config.yaml
model: "encoder-decoder audio transcriber"
train_examples: 26041
vocab_size: 20
encoder_fused_qkv: true
encoder_num_experts: 8
encoder_experts_per_token: 1
decoder_mlp_ratio: 4
optimizer: "muon"
batch_size: 64
epochs: 37.1
lr_schedule: "step"
Rows from block 3 of the audio encoder of a small encoder-decoder audio transcriber, named by matrix and row number. Rows with one number within an expert belong to one neuron, the router's apart. Each number is 50 + 10 x the weight over its row's rms, rounded and kept within 0 to 99. All counts start at 0.
Before each expert's rows are labels from the 100 clips, of 14976, where the router gives the expert most weight on average: "lies over" is the class under the peak. Only what is clearly more common there than usual is listed. The data: melodies that start on their tonic, played by one synthesised instrument.
# router: router (encoder.blocks.3.mlp.router.weight, 8x256, trained with AdamW), inputs 172-255
# up: expert up (encoder.blocks.3.mlp.up, 8x128x256), inputs 172-255
# down: expert down (encoder.blocks.3.mlp.down, 8x256x128, transposed), outputs 172-255

# expert 4
lies over: no note
router.4:31 53 50 50 56 64 43 51 59 42 74 40 73 23 47 63 56 52 52 61 58 49 64 46 65 60 46 44 60 74 67 31 54 37 49 48 52 68 66 50 56 63 36 50 36 59 40 52 50 37 61 56 43 71 49 46 49 54 59 50 66 70 75 40 43 48 55 54 58 56 48 49 44 36 43 59 37 60 52 59 48 64 54 41
up.9:50 48 63 53 47 51 52 49 48 46 51 63 43 50 32 40 52 50 52 27 41 46 59 44 45 33 60 51 42 58 59 52 44 55 40 46 43 57 45 53 48 62 40 67 68 46 36 53 52 34 42 46 51 33 48 54 43 57 46 34 51 65 36 66 44 52 55 73 38 57 66 40 58 55 48 45 58 54 53 40 51 57 45 50
down.9:57 66 53 55 62 40 50 48 54 50 52 43 51 46 55 58 42 45 60 35 43 57 79 63 59 44 45 66 52 46 42 32 59 54 59 24 60 42 48 46 47 41 54 55 42 61 38 56 50 47 57 60 57 35 44 40 55 44 53 45 62 60 58 47 43 51 62 50 61 40 30 50 56 43 43 36 51 46 55 47 63 51 45 67
up.10:45 35 47 28 46 33 67 57 50 59 44 49 39 15 60 53 40 53 64 39 34 54 45 50 51 54 47 41 67 66 65 51 40 44 49 42 63 59 40 56 46 36 58 56 45 44 66 58 58 58 39 52 57 52 52 59 56 49 60 50 40 64 47 40 49 42 46 45 43 77 42 57 54 50 48 36 41 74 56 56 70 38 62 46
down.10:35 24 62 31 28 48 52 52 50 36 62 65 35 46 41 60 73 28 42 54 59 57 51 51 61 61 54 46 42 52 50 54 70 48 39 41 56 55 46 48 46 64 32 40 50 54 72 59 49 49 39 52 54 67 53 51 34 66 43 37 51 40 51 62 31 47 63 58 57 57 45 47 58 41 44 48 56 57 53 64 53 42 49 41
up.11:37 56 44 54 49 61 69 61 36 53 42 29 52 61 45 39 61 54 47 59 43 52 41 48 59 58 58 41 32 27 64 66 48 75 49 50 26 31 51 52 66 52 63 47 51 62 55 46 59 36 43 48 58 63 44 51 45 51 43 57 64 45 58 48 54 55 47 67 58 42 42 65 50 54 47 36 50 66 40 73 63 48 47 39
down.11:38 49 41 54 39 38 30 62 46 60 60 42 62 58 54 46 41 59 52 66 64 44 53 61 39 52 42 56 58 49 60 43 43 31 60 61 33 49 51 46 48 55 58 45 51 44 47 71 49 42 69 78 58 45 44 50 61 46 44 42 28 44 33 66 51 45 55 60 51 52 54 37 39 54 36 62 52 48 45 68 51 67 31 68
up.12:57 41 47 54 49 49 45 25 52 53 49 58 46 39 43 49 55 34 50 52 48 52 50 58 36 42 44 34 33 49 49 47 41 62 45 52 57 45 48 49 67 48 48 36 35 30 46 38 53 36 52 55 45 40 54 39 46 41 43 33 60 50 45 41 31 53 41 46 23 57 43 62 48 54 46 54 58 42 44 51 46 42 34 64
down.12:51 44 63 23 48 58 48 53 53 50 29 54 49 36 30 57 40 49 62 40 40 39 73 53 27 58 47 39 42 45 59 59 68 43 46 53 60 70 51 55 36 52 66 62 53 66 53 61 52 35 50 54 57 58 39 37 54 49 55 53 54 45 46 41 48 56 78 52 46 55 41 49 44 52 59 51 48 53 53 63 38 70 49 52

# expert 7
lies over: B3
router.7:47 56 58 61 78 68 34 59 65 64 55 55 53 52 40 64 67 55 50 69 62 67 32 50 46 45 44 38 52 57 55 42 37 60 47 67 47 65 37 54 48 60 46 65 28 33 41 59 53 50 60 55 54 58 62 49 64 42 71 59 52 66 55 39 45 43 57 59 57 60 55 50 55 37 55 50 46 42 59 47 53 42 27 53
up.9:45 67 54 30 43 56 44 46 56 44 57 49 57 53 64 44 62 42 50 43 56 58 46 45 37 48 41 66 61 50 54 49 39 55 62 26 42 32 50 46 48 48 54 48 23 53 43 60 48 52 61 51 56 52 46 44 50 54 58 61 33 42 54 34 39 52 56 58 50 50 45 59 52 84 50 50 51 46 60 43 62 41 64 39
down.9:56 50 43 32 43 55 43 47 45 61 28 48 50 28 50 48 71 44 44 49 40 27 65 64 36 74 63 49 59 43 36 52 35 50 48 32 63 60 53 69 41 54 53 56 39 31 48 56 55 61 51 47 42 41 47 34 46 47 55 71 52 49 44 58 47 57 61 55 50 65 43 37 51 64 46 45 57 64 43 65 47 41 63 58
up.10:54 45 32 64 49 40 63 58 46 50 60 45 52 70 24 57 37 61 74 56 57 44 54 36 35 52 51 52 39 41 61 63 52 58 48 60 58 46 54 55 35 42 63 47 48 56 54 36 51 42 47 44 36 56 45 34 52 63 50 63 47 50 50 53 66 70 38 45 52 56 75 57 58 55 46 51 48 38 45 51 41 56 51 55
down.10:48 47 41 29 54 43 35 47 56 51 59 69 49 40 54 62 39 42 51 47 44 40 61 63 58 28 45 63 66 47 53 45 48 43 47 38 60 55 62 46 45 51 51 45 40 40 29 61 43 69 54 36 55 22 45 44 41 42 44 57 29 48 48 60 49 54 60 65 59 46 47 44 34 64 62 63 55 47 45 29 67 58 58 52
up.11:46 53 68 39 22 40 54 37 41 52 52 56 68 55 66 38 53 57 62 47 51 42 28 36 54 70 52 52 48 53 32 51 53 57 52 49 54 49 44 34 39 39 48 36 48 44 53 47 39 76 56 45 45 46 39 42 43 49 53 30 48 67 60 44 42 41 39 46 52 67 51 72 35 64 44 41 52 37 47 42 43 60 61 39
down.11:40 42 53 48 45 46 48 59 42 52 43 24 57 60 61 56 71 51 55 58 41 50 47 50 42 63 42 67 43 41 42 52 47 49 65 72 53 50 50 44 64 58 40 40 42 28 36 49 68 56 31 46 55 46 53 56 31 25 50 43 52 47 46 80 62 32 46 31 63 68 40 54 35 55 48 52 48 48 54 48 68 70 52 24
up.12:25 49 54 71 51 51 53 62 26 52 53 48 55 47 58 23 69 55 46 45 64 41 45 64 50 55 48 44 51 37 59 54 70 46 69 65 41 49 49 58 30 49 50 63 47 46 73 51 40 57 33 58 40 51 36 51 47 50 43 48 40 44 35 37 69 78 41 64 50 35 46 48 36 38 54 48 41 61 46 45 52 55 58 40
down.12:57 68 45 33 64 46 68 39 37 43 45 41 51 65 34 58 50 43 45 54 49 58 60 38 62 53 36 49 40 54 43 56 63 55 54 23 45 63 47 76 38 61 43 52 45 49 55 38 61 57 62 51 46 35 47 51 51 53 42 56 41 53 56 58 49 47 46 55 61 69 66 63 47 59 48 48 48 49 33 40 38 56 51 38

# expert 3
lies over: C#4
router.3:49 52 34 64 57 46 45 36 60 56 42 60 60 50 53 61 46 45 64 63 47 62 43 63 71 60 58 42 46 52 53 40 47 41 60 52 79 61 48 37 58 45 29 44 34 47 71 49 40 54 53 57 44 51 51 48 60 44 63 35 64 35 73 48 54 47 58 50 34 51 45 53 57 67 59 44 46 62 46 43 58 78 46 46
up.9:53 49 42 50 56 48 41 61 47 45 45 46 63 65 42 67 48 57 55 55 50 41 51 66 59 49 66 48 81 49 52 43 54 55 49 45 48 53 44 45 40 66 60 52 33 52 46 33 42 44 49 52 41 46 33 37 44 49 53 61 61 55 31 54 48 53 33 52 56 42 51 50 73 43 57 40 37 47 54 54 63 56 55 72
down.9:63 55 63 37 52 48 59 37 49 44 38 66 56 48 65 55 49 63 53 37 32 55 54 44 61 44 66 40 40 53 50 65 46 61 54 41 47 49 55 50 63 58 69 54 55 56 45 50 42 68 36 40 52 46 44 52 56 43 39 46 49 55 48 52 53 50 61 45 45 37 56 62 55 45 45 44 41 61 41 43 46 49 51 59
up.10:56 48 38 32 57 28 50 63 46 50 47 51 53 46 55 54 38 47 43 31 38 50 47 47 40 51 47 56 41 49 55 51 60 57 53 41 36 51 61 56 43 41 46 38 53 51 40 40 68 44 47 56 56 44 34 45 60 43 61 44 40 51 66 38 41 37 68 45 60 35 53 50 40 40 44 42 55 46 44 42 55 58 34 45
down.10:36 49 67 54 35 61 59 70 51 52 51 69 28 51 57 46 37 43 62 59 51 42 43 57 57 59 53 60 53 53 49 42 47 52 49 41 63 39 47 36 45 49 57 45 59 54 55 63 54 47 46 48 35 58 55 51 41 51 53 60 63 50 57 55 30 63 36 41 43 41 67 56 37 70 49 48 67 42 64 49 44 69 40 44
up.11:50 51 35 47 17 57 48 49 60 63 54 46 59 54 52 43 41 45 39 61 52 44 42 42 51 41 50 54 69 79 44 51 51 57 47 42 71 46 47 48 55 62 51 42 71 50 62 74 43 54 64 62 52 46 38 64 53 51 56 61 57 47 65 35 57 54 59 41 50 47 59 39 32 31 55 52 56 41 51 54 65 39 38 48
down.11:64 36 48 40 48 54 57 48 40 50 69 32 40 50 58 58 27 67 24 57 54 52 51 32 53 50 46 42 46 50 50 53 34 48 47 42 45 39 63 56 64 35 47 46 55 54 48 44 56 35 55 38 54 48 46 42 62 53 46 53 71 59 44 48 38 39 44 42 55 55 61 56 43 51 44 48 43 65 29 59 24 57 43 58
up.12:49 57 54 29 47 68 54 56 50 39 49 48 57 63 38 49 36 39 40 53 50 49 47 54 41 58 65 48 47 51 43 48 32 61 50 54 55 56 53 61 65 67 56 67 60 59 45 76 46 51 81 58 36 60 47 52 52 76 60 66 34 33 52 53 36 49 63 59 36 50 40 37 58 41 51 57 48 54 56 83 43 50 42 45
down.12:59 47 58 53 39 48 43 51 44 51 54 60 42 47 35 46 57 64 49 63 69 52 57 58 56 54 44 52 28 65 42 47 59 52 64 51 50 38 66 53 45 58 47 49 60 50 73 42 41 38 56 41 52 57 57 50 48 36 64 35 58 44 46 34 58 58 53 36 55 64 53 48 53 41 35 56 30 47 34 43 40 45 69 42

# expert 1
lies over: G4
router.1:49 44 37 48 49 67 44 43 56 44 61 50 43 57 53 52 49 34 57 55 56 57 58 61 58 55 60 45 54 62 58 44 35 45 44 48 46 51 54 45 63 73 62 41 41 70 54 60 63 58 60 46 39 60 68 38 60 63 53 57 48 46 55 54 62 38 53 60 44 41 37 33 72 64 56 38 49 48 58 68 47 59 66 40
up.9:41 45 46 54 43 50 53 44 32 51 50 51 54 40 47 39 58 49 39 51 49 61 56 50 45 75 64 59 48 59 50 58 62 68 43 44 48 31 61 44 49 60 39 62 44 50 66 36 47 59 37 47 56 52 60 52 56 46 51 50 42 33 48 49 45 49 47 56 43 33 72 48 54 61 42 53 51 51 67 65 50 36 50 52
down.9:50 43 57 31 47 64 37 59 41 38 48 17 54 60 41 60 51 52 37 57 42 34 51 71 36 70 57 41 56 55 43 48 45 61 58 54 46 52 68 42 65 52 67 38 45 51 43 53 45 44 37 43 46 49 43 31 59 85 31 32 58 42 52 33 55 54 52 47 64 49 50 46 68 49 47 46 47 52 65 46 49 50 69 56
up.10:28 53 39 27 62 37 42 43 41 56 55 44 17 64 55 43 54 47 37 38 57 47 50 74 49 57 44 47 45 36 44 64 41 29 50 44 49 57 54 53 58 53 53 32 52 53 35 39 48 44 51 45 54 35 34 41 52 49 48 53 51 49 50 55 16 51 43 48 50 51 51 45 43 55 69 54 43 42 43 47 58 43 69 47
down.10:55 67 44 32 61 48 34 53 54 49 42 59 53 51 47 66 52 33 48 54 58 57 45 53 46 24 40 55 50 58 71 48 42 51 55 43 31 60 53 58 48 56 50 58 57 57 60 51 49 31 50 39 54 36 55 33 59 59 43 46 66 62 41 37 71 45 63 54 66 41 52 50 72 47 58 33 45 52 51 57 35 66 35 63
up.11:54 36 41 66 38 68 43 67 52 61 40 52 56 41 65 42 45 62 61 48 33 62 60 57 51 36 28 42 72 43 48 48 52 64 54 59 48 54 42 50 65 41 46 55 59 36 35 51 50 53 49 60 56 64 73 64 52 50 50 40 53 65 47 55 46 61 58 60 46 48 30 46 39 43 56 68 55 48 43 57 42 47 43 49
down.11:64 39 57 49 41 33 55 48 54 52 65 42 50 38 59 55 29 50 48 52 62 36 41 58 64 40 43 46 41 45 43 63 58 57 54 61 30 55 35 37 42 66 44 34 35 53 59 64 44 59 53 57 37 58 46 53 65 49 42 45 32 21 49 50 33 46 53 35 66 72 48 44 43 39 65 51 39 69 47 62 65 55 42 37
up.12:32 35 47 54 57 71 63 57 60 40 39 42 55 53 43 48 36 56 45 48 36 45 52 46 25 61 68 50 49 68 49 40 40 55 48 49 53 65 49 53 40 58 44 38 47 60 46 68 43 56 47 53 40 39 61 59 51 67 64 44 35 39 53 49 45 60 55 33 76 41 24 25 52 53 46 47 41 57 50 37 47 56 45 47
down.12:46 47 52 50 51 59 43 45 52 47 55 48 57 68 53 28 56 35 50 55 57 52 67 32 50 52 53 40 44 40 38 52 40 45 51 50 52 49 59 53 52 60 50 69 52 43 37 43 70 60 38 44 62 39 39 54 50 53 46 50 48 42 64 61 49 44 67 71 29 41 49 52 44 64 57 48 60 76 58 60 53 46 53 65